python train.py --dataset="babble in 24 made-up languages, each with its own sounds, syllables and stress or tones, from a formant synthesiser" --gain_aug_db=10 --n_mels=64 --input="log_mel" --win_length=400 --activation="silu" --pixel_unshuffle=2 --blocks_per_level=2 --optimizer="adamw" --beta2=0.98 --grad_clip=1.0 --gradient_centralization=true --steps=40000 --batch_size=64 --epochs=65.5
Rows from block 10 of a small spectrogram enhancement model, named by matrix and row number. Each number is 128 + 24 x the weight over its row's rms, rounded and kept within 0 to 255. All counts start at 0.
Before each channel's rows are labels from the 100 clips, of 14976, where the channel reaches its highest value: "top examples" is what is common among them. Only what is clearly more common there than usual is listed. The data: babble in 24 made-up languages, each with its own sounds, syllables and stress or tones, from a formant synthesiser.
# conv: 3x3 conv (model.decb.1.0.conv.weight, 96x192x3x3, each kernel summed), inputs 128-191

top examples: reverberation; voice: high voice; pink noise
conv.18 [137 140 114 112 113 178  92  96  84 117 128 129 167 175 126 177 159  98 181  92  73 117  93  75 179 173 129  94 165 130 132 134  87 124 117 132  96  91 124 133 112 145  76 120 129  94 160 156 158 170 144 171 176 121 149 128 115 164 159  84 138 161 122 177]

top examples: pink noise
conv.56 [138 127 115 144 123 173  62  66 112  93 127 128 137 136 172 172 160 115 170 132 138 142 138 164 171 169  79 103 166 149 161 122 103 113 114 127 110 136 155 172 126 119 140 146 141 151 139 141 144 100 143  97 157 110 157 140 131 152 108 117 142 146 155 165]

top examples: mains hum; thin (high-pass)
conv.54 [ 89 105 123 114 153  92 149 184 124 153 122  65 112 111 106  92  99 111  93 123 146 164 110 134  92 100 142 130 108 127 121 109 125 141  93 112  92  91 104  87 179 151 149 114 112 174 102 153  92 149 117  89  87 167  78 165 144 137 138 204 124  87 151  92]

top examples: mains hum
conv.39 [102  83 124 145 126 147 178 136  79 140 146 103  96 107  89 147 148  75 151 143 138 132  99 148 149 152 148 176 132 101 176 116 116 137 105 116  93  87 118 106 119 129 122 137 149 141 151 120 152 176 113  81 152 183  88 151 143  88 141 144 190 148 135 162]

top examples: voice: deep voice
conv.37 [ 68  89 129 168 161 132 133 159  71 147  93  73  93 123 143 133 131  68 131 144 127 162 145 130 132 128  74 139 112 121 135 120 143 160 101 129 128  93 111 112 125 104 123 116 122 168 134 136 121 103  89 103 130 133 135 142 145  94 102 166 152 119 127 135]

top examples: white noise
conv.31 [ 92 181 183 169 129 143 214 179 115 166 128  73 154  93 172 144 114 142 138 164 105  92 113  84 137 142 141 210  87 107 127 150 127 124  96 110  87 104 148 124 136 181 108 139 124  93 125 133 122 143 137 118 132 147 130 166 135  93 173 143 129 120 156 137]

top examples: reverberation; voice: deep voice
conv.53 [158 104  99 105 155  99  97 175 170 113 129 174 149 112 134  99  85 101  98 102 115 142 141 161  98  95 124  72 104 123  81 116 129 117 139  93 110 117 107 125 115  76 185 210 150 170 108 113  85  60 102  58  92 118 177 108 139 133 103 196 105  87 164 104]

top examples: white noise; clipping
conv.73 [198 131 141 134 164 131 126 114 155 142 121 138 114 107 134 131 114 174 132 137 195 136  93  92 134 138 153  83 127 124 132 137 146 117 109 121 119 222 152 220 179 136 104  94 135 113 122 112 114 172 126 118 122  76  12 123  98 146 117 189 106 117 132 126]

top examples: reverberation
conv.21 [140 179  92  96 175 119 111  46  94  54  93 111 139 112 153 118 118  52 122 121  85 160  96  57 122 125 128  96 132 121 125 138 171 160 118 157 167 168 103 157  94 149  84 107 156  52 148 134 133 174 129 209 136 112 122  93 169 116 145 114 100 140  98 135]

top examples: reverberation
conv.9 [116  98 138 138 165  91 123 151  71  66  73  97 175 102 124  92 104 103  90  58  61 131  94 161  89  92 148 128 151 154 108 124 139 122  99 105 132 106 126 103 169 122 135 178 135 184 128 154  79 104 150 109  89 114 177 138 139 112 116 229 142  83 187 105]

top examples: thin (high-pass)
conv.75 [ 89  92 122 132  71 141 136  62  74 140  89  51 111  96  87 143 154 158 144 173 189 141 110 137 142 148 123 143 174 127 145  96  91 136 108 151 139 183 153 167 113 111 108 137 147  94 149 136 141 155 134 165 148  91  98 105 111 112 106 114 127 148 112 144]

top examples: thin (high-pass)
conv.29 [104 129 138 162 125 152 167  78  99  93 127  73 133  96 157 152 161 106 153 160 120  94 165 113 153 163  94 110 114 122 145 117 110 172 169 156 134 134 150 164 141 150  96 112 109  68 100 132 121 169 104 137 139  71 127 141 127 135 120 173 143 118 138 159]

top examples: thin (high-pass); pink noise; white noise
conv.79 [ 95 140 107 118 145 131 142 178 124 183 146 170 150 136 129 131 125 120 134 160 139 146 116 184 134 136 164 132 117 139 129 166 139 155 140 127 137 117 160 141 115 141 124 103 113 136 106  90 115 158 145 154 125 129  79 103  90 126 159 150 108 117 137 123]

top examples: reverberation
conv.34 [110 135  91  84 195  98 159 171  91 145  75  63  84  79 127  98 104  77 101 124 108 133  93 133 102 102 106 102 129 117 119 131 179 133 111 152 179  81  95  89  87 165 153  98 107 181  96 131 105 143 165 120 105 158  71 107 137 155 118 164 101 108  98 108]

top examples: mains hum
conv.65 [164  88 119  86 169 118 157 132 120  74 120 102 164 133 155 117 122 130 122  67 153 145 104  86 122 124 168 132 140 152 122 129 106  69 103  43  64 169 120 154 160 106 104 148  83 149  96 135 117 132 120 153 119 205 136 127  90 115 160 119 116 109 158 112]

top examples: thin (high-pass); /ɑ/
conv.71 [126 101 114 116  84 140 137 154 111 116 102  94 115 102 113 139 164  93 146  86  96 107 151 146 145 142 144 160 125 166 100  90  57 129 145 146  66 130  92 114 130 141  86 167 102 103  99 111 117  91 140  55 133 151 133 136  90  94 185 168 136 111 171 141]

top examples: voice: deep voice; white noise
conv.35 [ 81 105 135 151 160 110 150 161 109 160 100  99  89 135 156 110 106  88 107 146 126 160 140 128 107 103  71 119  99 100 111 118 146 156 106 138 131  99 104  99 128 116 131 100 118 158 122 136 101 104 104 119 107 108 151 123 156 114  94 165 145 100 116 110]

top examples: white noise; clipping
conv.89 [161 140 141 117 161 122 120 140 163 133 132 152 136  96 109 122  98 192 124 139 167 162  91  94 125 128 160  82 129  90 114 145 151 115 114 107 136 228 160 228 178 141 120  90 149 142 125 114 114 167 143 162 121 108  14 111 136 143 131 159  90 118 138 121]

top examples: voice: child-like voice
conv.16 [110 138 113 105 151  77 133 159 136 128  90 150  99  83  99  77  91 118  78 124  75 105 150  79  79  82 122  87 117 119  90 118 152 143 151 114 169  59  98  67 132 131 124 153 104 126  93 120  83  98 128 122  80 116 153 128 150 106 137 156 122  81 139  87]

top examples: voice: child-like voice
conv.47 [113 159 162 138 150 113 116  83 129 169  99 150 151 149 143 113 130 105 124 131 179  99  95  94 122 119 154 135 141  99 122 148 139 137 117 135 108 116 137  84  73 137 104 110  83 106 127  77 153 136 108 151 135 146 154 100 147 109 173  85 128 149 137 119]

top examples: white noise
conv.69 [ 98  80 129  98 129 158 134 169 167 145 109 125  85 144 136 157 172 119 157  88  91 132  72 155 159 160 107 176 127 169 135 155 130 121  80 119 131  89 122  94  81  97 126 161  86  66 125 129 140  78 128  92 156 125 176  95  62 101 111 177 201 152 173 148]

top examples: reverberation
conv.81 [152  96  95  29 119 136 123 161 113 121  82 100 148 147 120 136 126 159 135  70 101 168 109 104 136 137 190  90  85 110 106 112 136 125 122 106 128 120 132 149 120 159 154 121 137 143 128 122 144 159 131 185 142 142 119  96  74 147 107 166  58 148 104 135]

top examples: white noise; thin (high-pass)
conv.84 [122 144 101 100 131 129 148  77 137 134 101 155 138 145 126 128 120 105 124  83  86 133  58 192 126 125 152  97 137 123 114 159 140 117  96  95 138  95 157 136  99 147 112 109 128  85 129 118 122 191 142 230 134 101  80 109 102 109  88 180 134 135 136 131]

top examples: pink noise
conv.26 [138 117 119 109 157 103 226 104  84 123 120  96 191 186 137 103 109  56 104 117 146  94 137 115 106 103 140  59 100 128 101 112 123 102  80 105 123 144 104 138  73 145 116  77  64  91  82 120  99 128 145 117 100 149 116  75  97  84 146 166 162 100 101  94]

top examples: mains hum; rumble
conv.87 [152  86 160 120 138 141  82 142 165 145 127 151 118 109 154 141 103 161 141 167 187 168 114 155 142 142 195 102 121  89 114 140 145  98  88 100 105 160 152 162 161 127 160  86 183 198 147 100 134 155 103  19 135 116  71 149 113 126 155 153  98 139  95 139]

top examples: /ɑ/
conv.80 [134 120 120  99 169  71 136 169 144 153  99 129  98  84 176  71  87 152  76 146 163 140 115 179  77  86 115  85 111 116  97 141 150 165 118 132 136 190 132 186  83 136 149 110 128 153 116  91 104 132  93 127  89  98 129 122 150  99 147 157 114 108 118  87]

top examples: pink noise; clipping
conv.85 [108 126 149 126  31 159  74 146 163 155 108 149 112 110 145 159 119 172 166 137 146 161 133 149 167 171 171 116 147 147 137 155  57 126 145 122  54  54 144 102 158 139 145 119 134 160 132 124 147 121 119  84 151 131 124 150 121 109 158   1 121 147 154 146]

top examples: mains hum
conv.46 [ 97 128 146 135 153 163 105 104 113 104 127 150 132 141 129 164 141 103 165 119 142 131  69 178 165 166 124 149 156 119 150 131 141 128  75  91 132 213 161 206 100  91 116 116 147 152 152 107 176 161 130 125 176 196  80 180 120  95 149  74 142 172 123 173]

top examples: quiet level
conv.13 [131 159 110 143 157 121 115  80 138  74 120 146 165  98 129 119 121  91 123 166 124 149  87  91 124 124 147 110 164 138 128 168 153 146 155 150 141  68 107  85 117 133 121 113 192  87 189 153 160 197 129 211 141 105 149 116 194 142 118 106 126 166 102 137]

top examples: mains hum
conv.45 [159 140 126 134 134  85 182 156 134 167 148 119 129 138  40  85 103 127  86 154 117 100 165  46  85  87 161 114 122 123 112 102 160 103 144 118 179  71  91  77 106 101 116 119 103  65 100 102  96 141 113 163  87 118  61 121 121 128 131 125 113  94  60  94]

top examples: thin (high-pass)
conv.62 [ 69 162 155 142 100 130 117 113 113 181 170 187 111 115 146 131  70 141 127 176 146 145 151 111 123 126 149 189 101  80  93  99 136  79 145  71  71  81 155  98  93 131 104  95 140  97 131 105 138 163 114 190 133 107  55 106 173 136 136  32 115 132  85 133]

top examples: voice: high voice
conv.66 [115  88  77 158 122 156  54 136 106 146 112  78 177  83 112 156 147 123 156 138 155 116 150  33 154 152 105 164 156 115 108  86  86 126 156 135  67 159 155 147 110 119 111 147 144 154 146 113 143 185 130 103 158 143 100 143 102 112 164 105 135 148 129 161]

top examples: mains hum
conv.36 [120 110 134 147 158 137  63 120 152  90 148 117 107 130 119 136 118  95 136  90 154 161  51 142 136 132  64 124 157 114 118 113 140  98  93 131 113 101  96 107 116 132 127 109 135 117 147 158 156 131 117  74 147 161 106 116 158 144 132  11 116 158 127 141]

top examples: /æ/; /z/
conv.0 [130 169 105 127  88 186 147 110  65 106 153 107 171 196 126 186 146 166 177 136  89  89 149  93 175 173 101 135 134 145 169 129 150  87 139 110 180 207 162 203  84 136 140  87 126 103 125 125 149 143 142 148 165 109  75 138  99 126 119  76 106 150 103 165]

top examples: pink noise
conv.42 [123 149 144 127 158  87 188 164 125 177 113 104 123 120 146  87  87 111  85 135 107 126 125 171  85  83 114 121  81 113  84 130 141 157 126 147 135  99 122 106 111 132 121 116  93 148  93 123  86 103 117 128  86 110 120 106 138 125 121 168 113  86 113  85]

top examples: pink noise
conv.38 [135 103  90  93  95 149  64 134 111  78 152 111  65 132  96 148 150 117 148 102 103 165 131  74 151 152 148 160 130 144 139 109 110 128 126 121 126 188 123 181  91  71 154 156 142  47 164 185 149 137 124 155 158 113 130 128 146 145 120 130 184 150  88 168]

top examples: rumble; clipping
conv.93 [145 128 123  86 122 111 121  57 127 137 124  96  58 114 125 110 100 173 109 103 200 203  86 141 111 116 154 116 131 112 135 141 134 114  86 136 132 158 117 159 122 121 152 146 164 149 141 128 124 153 168 116 123  83  52 104 133 164 130 148  97 137  45 113]

top examples: white noise
conv.90 [156  88 102  92 143 137 109 142 133 145  55 104 145 104 113 137 110 155 138 147 143 169  78 152 141 146 194  58 122  74 124 130 132 142 104 103  97 128 160 162 137 159 116  85 153 160 137 136 114 156 152 192 124  93  58 103  86 111 157 170  69 120 110 128]

top examples: voice: child-like voice
conv.40 [121 129 115  68 138 119 176 184  94 103  66 102  51  95  77 120 122  78 120 136 110 183 147 125 121 120 191 194  93 161  85 118 161 150 123 139 186 146 134 142 120 128 133 139 114 101 112 156  83 137 151 129 106 113 130 153 106 122 123 171 161  85 152 127]

top examples: reverberation; mains hum
conv.23 [126 146 106 138 144 118 110  89 134  77 115 140 146  86 107 117 126  93 122 192 165 163  92 120 122 125 163 116 202 144 144 190 150 146 137 165 135  79 104  87 126 116 124 106 175  92 167 145 141 173 123 191 130  87 153 123 189 137 101 115 135 146 100 128]

top examples: pink noise; muffled (low-pass)
conv.51 [151 139  90 136 165  88 123 149 179 135 125 201 144  92 139  89  81 123  87 109 130 165 154 143  86  84 101  96 133  99  64 104 159 116 158 120 137  93 105 111  81 133  93 119 135 118 131 154 106 115 117 134  96 100 115  90 167 160 100  64  85 106  85  95]

top examples: /ǃ/
conv.22 [111 147 121  90 133 139 156 114 117 153 159 177  68 129 105 141 100 112 136 144 105 120 157 112 133 131 130 187 132 122 109 116 147  60 141  95 123  65  99  82 109 123 105 131 163 100 152 140 139 159 112 117 134 162  74 101 136 127 140 111  88 135  70 145]

top examples: reverberation; voice: deep voice
conv.67 [153 129  88 107 155  85 115 162 169  78 102 172 148 100 125  85  73 112  84  77 120 153 125 162  83  83 118  72 102 103  74 122 138 120 132  98 129 100 103 107  95 104 177 181 121 152  99 147  84  81 113  60  86 111 162 100 151 149  88 181 108  87 144  91]

top examples: rumble
conv.25 [130 138 114  92 180 104  91 138  85 121  61  94  45  75 145 104 107  57 109 117 142 181  85 120 111 112 149 127 102 102 100 101 170 134  74 132 166 101 102 118  91 121 174 114 100 134 109 148  83 105 120 138  99 120 129 126 118 121  89 202 156  90 123 118]

top examples: thin (high-pass); voice: low voice; /ɑ/
conv.64 [140  88 111 123 102 134 124 172 117 125 111 108 117 102 119 132 150  89 138  87 105 124 144 152 138 137 127 135 135 167  97  84  60 118 132 128  61 125  92 112 122 129 109 167 105 105  99 119 109  78 126  18 126 146 135 126  94  96 172 178 122 106 173 134]

top examples: /ə/; voice: deep voice; rumble; pink noise
conv.41 [119 120 112 172 117 182 121 127  85 123 116  91 104 100 138 183 149 102 182 132 161 135 140 146 180 176 101 117 138 160 165 116 105 142 140 143 107  93 139 131 128 118  83  90 129 135 153 108 149 154  71  98 167 102  95 148 143  86 136 128 121 145 183 184]

top examples: mains hum
conv.10 [126 120 174 164 130 144  97 165 114 115 163 136 120 153 148 142 167 116 145  82 155 134  78 101 144 146 105 118 169  72 164 145 142 106  87 154 119 135 120 114 121 111 140  94 128 131 156 156 161  88 100   0 151 151 154 131 132 133 166  27 161 157 128 135]

top examples: white noise
conv.2 [148 141 122 114 154  84 161 108 156  96 153 164 143 133  93  82  93 160  84 106  97 132 152  61  85  87 147 147 109 140  86  83 145  95 152  97 142 221 134 207  90 144  95 142 102 105 110 152 100 133 134 212  97 127 112  90  97 140 141 149 109 101  92  93]

top examples: reverberation; voice: deep voice
conv.58 [146 137  88 104 150  84 138 123 166  70  93 154 133 106 101  84  94 110  84  61 108 149 144 155  82  81 112 105 104 119  76 119 129 124 148 125 124 105  95  96 102 112 175 195 118 142  92 137  83  76 125  80  86 121 176  92 132 157  96 194 115  86 151  91]

top examples: /ǃ/
conv.91 [132 124 130 143 140 126 156 152  90 181  79  92 176 113 134 129 159 161 131 157 130  77 141 109 131 141 177 205 136 135 135 141 133 123 134 138  85 135 152 147 102 131  62 124 151  85 160  93 175 155 103 179 149 157 121 113 134  98 140 130  72 177 107 140]

top examples: voice: deep voice
conv.72 [145  98 154 109 117 151 121 139 155 124  74 101  91  78 114 151 125 172 149 106 215 160 112 160 150 145 195 145  99 117 137 154 145 145 110 121 110 104 152 133 105 118 137  87 141 118 134 117 148 119  84  84 154 116 133 124 149  83 133 145 123 152  94 155]

top examples: voice: child-like voice; mains hum
conv.76 [129 131 130 115 122 161 108  98 122 101  57 129 127 106 118 161 126 155 159  96 157 108 120 106 160 153 177 139  86 137 121 126 112 107 112 141 107  67 144  99 128 173  96 108 138 103 137 124 166 199 130 138 165 146  79 151 121  97 140 100 138 167 141 164]

top examples: pink noise; rumble
conv.44 [ 99 148 123 135 165  65 173 116 146 135 131 173  96  99 153  66  83  80  66 144 103 135 126 153  67  74 124 178  83 144 111 119 154 165 130 125 130 160 114 131 101 105 130 158 136 131 138 113 100 129 101 143  82 130 128 105 155 140  98 154 106 106 108  83]

top examples: thin (high-pass); white noise; pink noise; clipping
conv.95 [137  97 151 140 157 115 126 163 107 180 102 136 117  64 141 115 113 160 123 134 185 189 106 172 125 131 186  79 149 102 122 131 131 106 130 129 108 162 192 198 134 110  87 108 111 126 125 115 109 172 110 131 116 112  17  91 106 129 155 148  93 113 123 117]

top examples: white noise; clipping
conv.92 [142 129 131 110 133 125 122 120 172 109 141 168 109  92  82 126 106 205 124 128 149 160 127  69 126 127 158  89 137  98 115 144 140  99 136 102 138 250 161 246 173 146 122 122 142 139 124 123 116 164 135 168 123  99  35 116 133 138 122 164 106 120 149 124]